Weights of a small image classifier: 1.0 epochs.
Rows from block 6 of a small image classifier, named by matrix and row number. Rows with one number belong to one channel. Each number is 500 + 25 x the weight over its row's rms, rounded and kept within 0 to 999. All counts start at 0. Numbers have three digits each.
After each channel's rows are labels from the 100 images, of 14976, where the channel reaches its highest value: "top examples" is what is common among them. Only what is clearly more common there than usual is listed. The data: single printed letters, digits and signs in grey, bent and noisy.
# sq0: squeeze pointwise conv (model.blocks.6.sq.0.weight, 120x480x1x1), inputs 0-79
# e10: expand pointwise conv (model.blocks.6.e1.0.weight, 240x120x1x1, transposed), outputs 0-79
# e30: expand 3x3 conv (model.blocks.6.e3.0.weight, 240x120x3x3, transposed, each kernel summed), outputs 0-79

sq0.5:475469534462465529512480479525536531484536539529484520478483512533517541487529491512477463482535467533511474484533521483546530521525480524535471478520446519481533508480463486522526520482488520541481475478484519472491479527495532524530525547
e10.5:478499487514481492446496475522481493472468456457488461496473530517488470483485484440494504449492480477499505463501524525456476474479490525501475486487498503491512490499475493459489456504476486487467483480482505520504479484559477461472482477
e30.5:540544498506515494521484527553493483525568523493507544535481489532512506482513506497480524495516527542537487489505522509555479480492509502497482527526489494495495505510492526487521527489550545525517505512577531494507480518522502554516499484
top examples: digit

sq0.32:519510482537509486500510503484479478517485470484542482492513486484481475529478535528523512537484491486498516529487484532478488481485516475482529516476498490507489538507477523483477485539526492486528497538529483533504542478503485482481481484
e10.32:525519551538510528522555527496530502486473470462497486533522500497517528521515464463517538476519509527490523471529457485505478515483541496515471534510509538520455517530472523471508455547526504495475504528512511486520473471465526450494519522
e30.32:476470536529527467525501504506531538499494509531525521481534470484528530524472519529535522478525471496528525524467519493482529504527525523532528499474534518496525524523484471520495531525504485470466523522495468498480529521494521515493498527
top examples: capital

sq0.90:487500490485507525510510503492481489496516495474492477507502531486480479490482496509497488502496503530521514499505478488491509479485509481502497490479478525497518519456467494480483478493468478490480521495497471494504496484475502478479479482
e10.90:478457477494471473508466479506465465466482492477508476469466503510509485480471471456472524465487492475490483464489469430495470486489465483511462483513510489483455472483458505474507479508481519507467477475472514501496478480491480460509468469
e30.90:507519532535536530532517488494528525477491481527528536509533510526518523520497529529522527517535532488526530529508532514510538470524534524538528490507526526495530502534513516503526533525530517525522514525495526460515537529490518511489480516
top examples: capital; bold

sq0.91:468489503476496506511479491506507498480515500495483494490497497492495497479488484468473487488491485540504494485512486482494512480497497485515476474485487512471514468493486477485498484482474495492479515490478484490488489494471521493505503492
e10.91:498496479503512497506514496483493527460460459472517453505502498454496499488493459463511507467495506488493498457498515437503469505454504537486445508502457504489435490493447502450493449518499483492468518505499482476507457497512494462481506496
e30.91:487519517494506510504468444460505509461431435511513507533490475498512513513540503507506507547504466432506501514504512523431521529498496508515511433526520512566498528495518548541516496513511531514521532495419496437506490508530498516459451500
top examples: capital

sq0.40:479556502510566484516561567499508486479497504528482520539560538505526503482509476538477483478495547462513562476486527483506499523500550528486468474528487483515488526510486476524503531495517539502515528480473521489553480519553478519513494510
e10.40:485475494486493495499486491544482460539540509522469512487478489539534478485480524521459491515476465482545437536483509505522524463520475489483521489493493477480518478487541448532525517494489523516518480478481510526467527451463484534519489471
e30.40:482513522526526494529479529541519514526519512516520529488519511474515511528477535516509522515538510515524524529512519494469531566508531529525514538500512541482525531532505491505521523521504472480493535518519495511484523534521535536523520511
top examples: serif; bold

sq0.87:477487516486495508515486503523529516471515517520473517498503506521520518477516475468467488465517488490506499472508520475521512523520495522502471468525490493491504468513469470516534520474502517516496497475473521487508469517505501513520509515
e10.87:487474497502482468529499487493489418490534490493442495497455479436502491508498487470494459475471502493513420487509425465545484485472525494493482506501498504491473506475500431497512500527472490501495480491471514477519477468502484504470468478
e30.87:478489484500494516490501496508488495519556519501486478497491504469490492497443521492481474472505468551501507492499488470517490389493498489495493520481505507471488477485455486457535489493482507484471496490531511494479495497465482516521538505
top examples: sans-serif; capital

sq0.47:455486523462497552540491510513515532456538519509465502497499518521502505454517459503455464455524480535516490462529514459529524510512510511530454461507451531496529521472469461511502506458481502526468502459462508468522463510478524515508517524
e10.47:492520493476492500562584505496506484533524499513535512489503568452506481504507516523520483510489516483533520530471554489540541521501521496522527476506528460518496508488474529524499505483480489514520491487494533482446502518536490525511488524
e30.47:448483491472471456495494516494489487503517503492478488489494438478491493490485489489489491458503467480471477481456489514490485481485483492490485501501478471505485483468462514470484495488463487457416451494503437496478508484492471511523497505
top examples: monospaced

sq0.71:476486528480486551549479489523526533470532534516481518500485545528519524471526479489467474471523508517531469474533526485513527524534490525539476478523479533480535501477474473527521521475487514508486516478476519475497483523487540525525526517
e10.71:479480486493476484535483475469474521516521489491551490481483549494458475478483492494472544498484474477529528502477543498540504468491476498536494482543492479485507483477498536489469496482479465474493478482475531466549497557536482501457482470
e30.71:532439505498506467519527483478495494472469475493504498487502496481495498487449501487491503432507473470501501499491500457529495454508500504486488480483486522461488505496446447500485501495437497476485499498471467455451517489470501509468473516
top examples: monospaced; the character =

sq0.50:498475489488448471462463451483494494492486493471494472456460451486467483499486489493491496493495472531453456490491475490487492474483450471494492496469491492493483483507508491477484470493498462498488457491493482495467497474478503477481489491
e10.50:476485508483468482459486479500477464490477493480474495482482467477518485478479482501491463469481475475456472485471480537453489477497494489474499474458551464488529482483478477489519481491483522533501470476480448513485486464483489494516474469
e30.50:482511514495508506517483576570493504578557582492493515493513503503515501514487506500517501477506508514517497509512502477521499483497496490501505560496504504487507518506505504517516502502517513501497510485535476602466487496492509487552574501
top examples: the character +

sq0.112:498489551502486521499492478534506551494524544558492544485476515551550539490551485499490489492544502497524470490530555488544516550547470550522491495549492527468528495514498493551529556490506556551503510490494547494470490552511526546535533546
e10.112:479468496480480474548486475480475488542561514505532520484472546502491468473483534491465540511476478470541484541481494490547525480503476487529517481557482489484495481468539495526491500478482493497515475474470556470527526522523473506498479477
e30.112:421545479476476520471465501506484482519505492476479472535486482531452485474515465483487480545470499517471455469519489516477478514470474474474475519507488464517479491462518534508494473468498496497514503472520504517498489472487481476525520485
top examples: sans-serif

sq0.81:483494463491505474485508503470470462502459465488485471500507465470489479497479494512489525495457505451479510494461476496471464484465507489458489502481541465494462513545518493482486488501543491456529493501497492519502499478504456479465462466
e10.81:537540532521543538524524543514532489507492489491498476540545496501506536540532496499527503502537514534513472495532513472506500534497531549501490540511488521534478530543497487495497501538537498495496544533536516525485498479489537490504541523
e30.81:480489520543528474520511486490526530484489488533529527506524457489515525534502513532521527486533497497534523541497534486455530499532530536530522500496526534505516524525489486530492525530489530486486538529496484491477515529470523498490488533
top examples: sans-serif; capital

sq0.97:517488510513509485474499507517514505515503505518507519491506472513518520507515508504515516510507494449483503508498516514513500515510503520485514513518515489499496503527493509518513520515519519498517492512509523523496508518514491516514511520
e10.97:532516504518523526484533524471526468531530529514467523521532512464494527533531518540525467525529528526507498519526480536506537509536517531488519519471497519533530529518528488516489533486518500499518518530541493469497520487471519520510520517
e30.97:540512519526522510520531472471506519479484504527512513497522571517535531512501537521510528519527516475527523523523516535521519534534530514523510481507500522518517520523516497526524517517527504499539535537478512456538529527522528539464486529
top examples: sans-serif; capital

sq0.46:465495493485497506508497515491503489469506494496470493525513534484492482472485469500469482471481498511510506469497491469490509493496516489503470470495517505489499504490532469488484495478515492495515519470466479479522476492503503500501491483
e10.46:474475479474470470496479477470460507510533528531502510465473510495463472464471504513466510530471477469523490528475506507505529474514476480520517476504476475466530463460511495533470518500472477472521473470465512470492535488519475531473470471
e30.46:481508505539530537531485490465508512487472468529510529499508471551528528515496502522516522501522511465519515521478531515501521460529523525525502459528519514504517516532504513525563535523502504508483516531477505531528515533499524497491461527
top examples: sans-serif; capital

sq0.9:533489461527480455463477481467471464530456457472531471472483463466475477528467525483523521527470471468465490526460471527457455473462477469453522529469533453479453481520532528465476468531515477470530460527529479522469529468475459464467469468
e10.9:477478504503485476503535488505494431459469474496482478470484472489522479479472474503476475485467478480466468457483406518481480482502498486438481470498530475484499489477498448471512495472488512524494483479483502511504484503464485472520483491
e30.9:510458511525519476517489502487507513486480484506517513488505536462518518536466529517513509459503448473523523521464509448455523490513514512514515485476508522484520544517465460546505502512464462474469539514477465498506524516522535537494472502
top examples: digit

sq0.92:447503484490507501525508516480480480452479482470455478530512514484471471458476455509456465459480518482503507457479478452481480476475518476479458450473468490507488514480464453478474473471486468477492534462455470470517459474507479481473477475
e10.92:520515521533525526472535527507518514487478492487542493512528510506487532522519480481516519488524516530454523477523525446462475517491545485547470515522460523523479513525475525470471485493521471461476520522532466504550475530504522475478517525
e30.92:500489506515524488532506444437502502433453454504498524481493500483501500496484520488497527463532475459519506504505522463484509461515519525505506448493498515499498526534477488503468505510471507483471494514445481454486502493455509550460437509
top examples: serif

sq0.67:495525500503532544549543536506509513499526503465499478533526521496465492495485497538499509500490525553504530500521478494482519476499529470535497495476508537518526517481482501476489471492490469503503521499500477496531500472520528481498501475
e10.67:477479497483483475485497484504479519475472468475466467477480462520528476472481474477486474471480490481454491474466503461469470475480492479468469482477529474473460474481471502471531472467478529528469484479475472523479470467491484474525486488
e30.67:474430513489500475498519522531506509526526533500493500434502483477488503481425510497515508424505465515495499500447504483506494464488486498495488532432516477445505488505442460545531505501438446462464502488518521534480509495449481485497535482
top examples: serif

sq0.79:474517524493524526523514526516517516470520518508471506523520521521509516471518470502473461471520520536530516474515512469522514504517523507514470466500461525511524493480485472512502504473480512517485524467467508465520470505520520511515518522
e10.79:526529496529517524491504514529519491466472454474522471521514536554532520517521455465518498473524508518481539471513527485485476515453513514529469522548508516521476517522485489464526490542521521523462521523526488525521454538511516478522526503
e30.79:526443475486483468489478525500466475516524519481485488491491481490474488491467480486471481463490500516486486476480479472479482523470480481472477525474474476474472502496475479508473485483494483473473476484520476545448479489502475483523504478
top examples: serif; bold

sq0.64:453500515485511529545511522523518504469511515509455524508510517510514515461521464514466460463492502494518508456511515461515507518516521515499457456518470505501520519485485458512526514481505504496497526460460513460519456518504512516515513509
e10.64:475480514493476501496534476510483457510535486487457508478490421475521491485476499521482452498483476482500480518483513533491505475482509465479504470450498470495525493494491443502528509473457525502506472478485483530463492466445470490530470474
e30.64:528530511497497539506505514504505510504502503501506508533504525544514501517526501508505486535510549512512501492490515534497511468506503497497503500533517508535499497509528520494512501496557544510575491501513572508532505497526506487516496500
top examples: serif; bold

sq0.117:549497478540498502489489494498486483543494481496548497506495474479492487553486548514543550546478507513501489544496487549480492493491504491492545551490544492506495503562511549485491490538544501496553491548546491549494550489494498485494492483
e10.117:512484464517491488481492494483497489501469521520473518502477515473433504500503510489477470487507493492501542506526509502471518501534469454461501499496454549507512526473495519506468542545500431467503490492507480463477526456487498522477504494
e30.117:423497508507522507494495475487499503487524512517517491524478499524516522507488522494490508473495515494504527511484513508486496485512499513515511483473495502455513503494468492504474508506489488497468472513498405455475535490530503506483491518
top examples: digit

sq0.20:471511513470495504506528499509514509477504517499467504488512525519493500473510470526475479465496506497499526469511508471504505503511504499506467473513488497527502524471484474513503507459496496493479503471471498469504466501525507519510504505
e10.20:489481537496478488515484482453483456478481472474481477486480521502456492478491461443494487475479487476476445466502462457501475493472518477485460487519507495482459496466474471466490452481478451481446489486483514457542477489476492475463480489
e30.20:481507475478498527487481484489468471497499487469463480558464500534485487457531466477473495517484544500490466473475485496475465531485473490478472495525471480561464463481537533457511496479543542511521455496488513503506473488523485467510509472
top examples: monospaced

sq0.66:498470534496485502486465492529534547498532544547499548486488494536554533506543503461497508491531484510528481503535550506534544544541486548544493500545515534484522468504533497543539543494493548536494497500496544497485495549502533539544533529
e10.66:481489486510490479512465479500483497547550541566481533480475495474488473480483535536482481543473495488545482538489484500555521494536480519486544482483485483479515485477544483551490523485490491468538488482474527494500538498520490531468486493
e30.66:448539477497500511490455474466494488455478467498482479569484459503500494487528480492482497526492510485494493491489491515446484481504496496497475469529486489559481480486532529472528497505524544547498488505496499466504474494443484481466484498
top examples: sans-serif

sq0.113:552513466533505471500509502472476464541481464467550481505504498468468467548466544513550534546466511499466510549480472544464479470473503466482545543470538481517488511523511545469478466543537478476524480546545471538502547467487477466473474470
e10.113:470473496486477490479513478513460481486464496502473513465485493527502480477475511487461465492475452471470470504462487522492503467500475494497527465472496442470503466486505475501498488452481525503505460479483475502502498507470483519507472467
e30.113:415459523508502481503507505502522529499491511524538514513512473479530507516481522517534500465507498505529519504464503504511518523513533533542529511515528513484518528505465448498513506538513479479455506501489517524461536523503521522511502521
top examples: digit

sq0.108:473527514506531482496538529493496505479485514516474500520523508521522497480518476509481480474510536469501531473484514480514488517502526521493476477518491489535478495509479471522500522497524518528534499482480528488518479516519485512500494522
e10.108:499501505500506493457490504532497471476480468468472456505498492520522494494501456457508481463491514495466460462505492463460469517457503493528455507501543499500464495502459444467518454479504527525457507491495457511517454467463505465543498526
e30.108:462501475492484489473526502499484475507523490472485484504473439523485482483501469469462466489482522510489462473491474463439478472475464469476482511520476481504485502477498484463483487466481534510466482484505500498445474484395476478509492473
top examples: serif; bold

sq0.39:544493515527487500494490478498488510517496507507533495476480497515508499526510520483530502521518504512497479523500511529507495504495473516498533528504471511478494482488456529511503510519478511518476501523520517517473517508464502512491503511
e10.39:499466548542486507482504498485497494522483510542428514494500448505507510505498539537505463528512491492500494508501533494508515470507509464458546497455488500526476520528521505507512543520501520503554487507511491500473506449487494534480494501
e30.39:443519519488519559530500513531518506515491489531501530514510486488531540492513499506514553534518503478517508527433530529513488475510512519526493518514517504533524533521536552539525534509503463467512543539496552470485497508469521537509520531
top examples: monospaced

sq0.72:491483515484487476487497489494494524490496514533474499486491479522533489485523484509485492481517494510487501481500524483519500528502496528496486488529495509504501516497499488529497527475493533526475489478483516482480473524500491520490492519
e10.72:504503473494505495528463499455502494539545543529503544510494509483445502500504535553518509547498514507537495542513499557535539516538484519509534511515460519505541501490527498538453532533509449450528508509501523459501536497503506532460505504
e30.72:497523525537530525525508468474525529491470463526511528542527467536520528528533520525519536538531503489518520532493524529506514466531527528525521482537529524534522518528517531509536534522514523541505515531473502474532522533480521488481476528
top examples: sans-serif; capital

sq0.93:465481516438468492480473469503516517463501511511464503467470502506510507462505463484458466466517470502494476464504506458510503511506475512500461458505482490487492483462507463507513513445463507507459468461460506458479461509495497510500508515
e10.93:489486516509494485468524483469487454465454471461498466487487468480480482489502484460489460459478495499454476480494443468464461494475507489455478486504513483491468492500464455474488472519491499499459498487490473475466467468473482473490485502
e30.93:498465466502489442500452477489474472480476487497487497466473446448475491477456484482472492444494485488489481489478500463456477516489503495484463483452468494468479505498453450497490496496475515475501505489481497512440467485476482496488469479
top examples: the character -; the character +

sq0.60:471511520497523540549507525530515530464527521507472514531527536524508516470515471501470472473524508538548521477526512472510525509527536510528475464507456528516523501514465463520516504483487499510498543475469516490531477512517521510518521514
e10.60:477470476506478472513466478515469530562532531523519530477476504498508471475482539511481507526483489473518469556485478553504529471523478462494528482507512469465551459474538512534516519494478509507515481486465513512472543497518480526507477485
e30.60:455481465470484499482449506512463463510506506475467483476462494464483466470486471469466478483477462512473476463490485477472467474472478475473463518491464472483471496486495485498490477471468479484471486478512486501494453471507478516516507473
top examples: sans-serif

sq0.65:472498506475501485483529499499509509476483502518472503491500466513527500470520477527468490484505487488491515472489512475505486520495502520486476478518508476525481530488540470514512517461504517500472506479481518493492473519507495517499494512
e10.65:529510507544530524480504530511517464528509526519490518525517475499490523523520523535497470518522508531514468525528455531518526504522525524468523541513501533537518537524522472527508532513532503501522529528530498471479521477472537529500517531
e30.65:529503540532533511520541476478534536468477479531526524507521527479529535528507511519531520499517513484525522534523513533548531514517525515522530473502533512487531520527505500520516530521489486511532524518478514454522529523524503508465472524
top examples: capital

sq0.3:510458498495462469460475468477477499506475502501512476474461473502511490506499500488512501507507459490478458508474497504501472501484465502477506507495513481455477485493539513495494498506492514513492468504509503503471508500472479496476484490
e10.3:532540522537526539471545530522535477497485505502467499532530481510517533541543511509529473499536525528486485495519480491492502512499526505468496528465503523541480537537488483497512503497529513507500523536539479529475494463467529486524528522
e30.3:541535522514510525500547480492525523481484478501518506508514501538501509512547512514520505554509532497507512508518500537487517478521510509507527494527523502563515499507545543493503511518517529523496501507488541463550522506500497565480500520
top examples: capital; monospaced

sq0.110:470530473548520501492536507497476489485491472463475486503513479485455486483471488546487502494483515500482527486489475487479481474483518468480488474470513492536493536538487479472481466528551471473562486498483478502499493471509498485488498483
e10.110:541539531525533548509520541494532486511522504500501511536542503487500541546527523499526540503549521538508471505523472497515497511502523503536508529499491502532499534542511470499504502519537489488503527549541511503531502513480538503499538514
e30.110:491476512513530489535489515503509504506488494518518533486501468492524506512490529512530517479534504511539534503444522484456528493509539521519500499500516520463525514520476479526534526522503483471506530520489497495469510513439529521515507515
top examples: serif; bold

sq0.75:503553481499530490481547503504481480480488483472503494492529489469472505488470486551483493491476524492486548483492474496481485480495505475486490486477497482529490534517502484476503473481529478472523467493489476492507497475514501486506496477
e10.75:475473470476471477514480477522476467482468498497491499468476503441542473473483499502474472494475487474488481490474434487506494468495480464464489472502532476474496478472491481487552493462473532541496472472479491536489495490510476489555472483
e30.75:457491500512523465511485539535502501542541553516499508496487412511506509501508496494505513515514519533499502510420497494449502500499520508507492529499499504481511486518500499489497505486543492479469483514527482548463495516437493455550541494
top examples: monospaced

sq0.89:498491541504477532504490480542546540498519545537505536464478524541533547499545497509499505505527485492530481500525551499544520546543487541505499493546496505484516499514488496545544542497504538522520488507500539512488509544524522552535538543
e10.89:471471498492469481487488472478479471522506535536491546476477470494499480479482537525478466522483471470499471517476474549502522465537495467482537463489513466483549482480526453536496532472464493495532477471477494481490528492487470529487472470
e30.89:471523466487485513464494498508482487496493500481482484511474480523475488486502475477476472502474536484485473484493460505481471487456467461474482522537477467549485493467512504491484475452529537486521505466508543467509470479497487503478499480
top examples: sans-serif

sq0.69:485538528501512537541558517516527526494523524502490514504511541519496515489511486549493485486520519537512534492521514492510521502519518506529489488510492524537524531484485490512516514480525497513522502496489499488507496507531534519523524509
e10.69:470466462479467466480464469490467531492509474469524492470477510484542466468478487482480507483464467470502466483474472490509480475481470484488479459530523463483472480471485506478534474459473524522475472478464486513532477507514469478519469477
e30.69:480460491498480449481419515494488485476512534524473483478502496453514493505491496506491490446487519536508494498456479448431473579498466493499487503494486503476494511492473465481478485494500520502533482503523508484445464504442509466480496484
top examples: monospaced

sq0.85:466545484491529519544546536487492491473503484467469489550532527479467483467476473538473461472488552504518525470501476468469497473486541471499475467472459501520508532468462470472476471477491464469487545464469478466545466470527499474488492476
e10.85:473468479474468475486492471538463513491498507499502514472474502560518474470475502495460505499479469472483496504465520509488494458507482451472502475472519461471513474477504506501521506475468531537498475480468486535464501514498471501528468463
e30.85:505510490497479432486464514496492486512519518489492494443484474489476474472505471482482478501489478527456464484471475483450488483499489491488484504507472462499483456482502496492477492481478447504476466468523459503519502470524483517524519510
top examples: serif

sq0.1:491509523499524529529496527518524520495531519504490519526520522516501516489513493481499491496530510533539506496523514490517534510520515508543493487509492539501531489475480495512511507488476507521485545494498508491524491508507523513524523519
e10.1:479481482467475482538465474493479497509509486488545487478478544497493470477480486476484524499476479471515508497480475489529483483485474467519489473548496474472473472471496482486507485461467489494487476478482539500545486538529475484514478480
e30.1:510456479482479466489470516513492482525479508488495484438484551474479487491455509494485490445486478483510502465484490477490494557488497486502478506494476496444485480471454410477479487505438451462486488491487493539431496477471505527497520497
top examples: the character =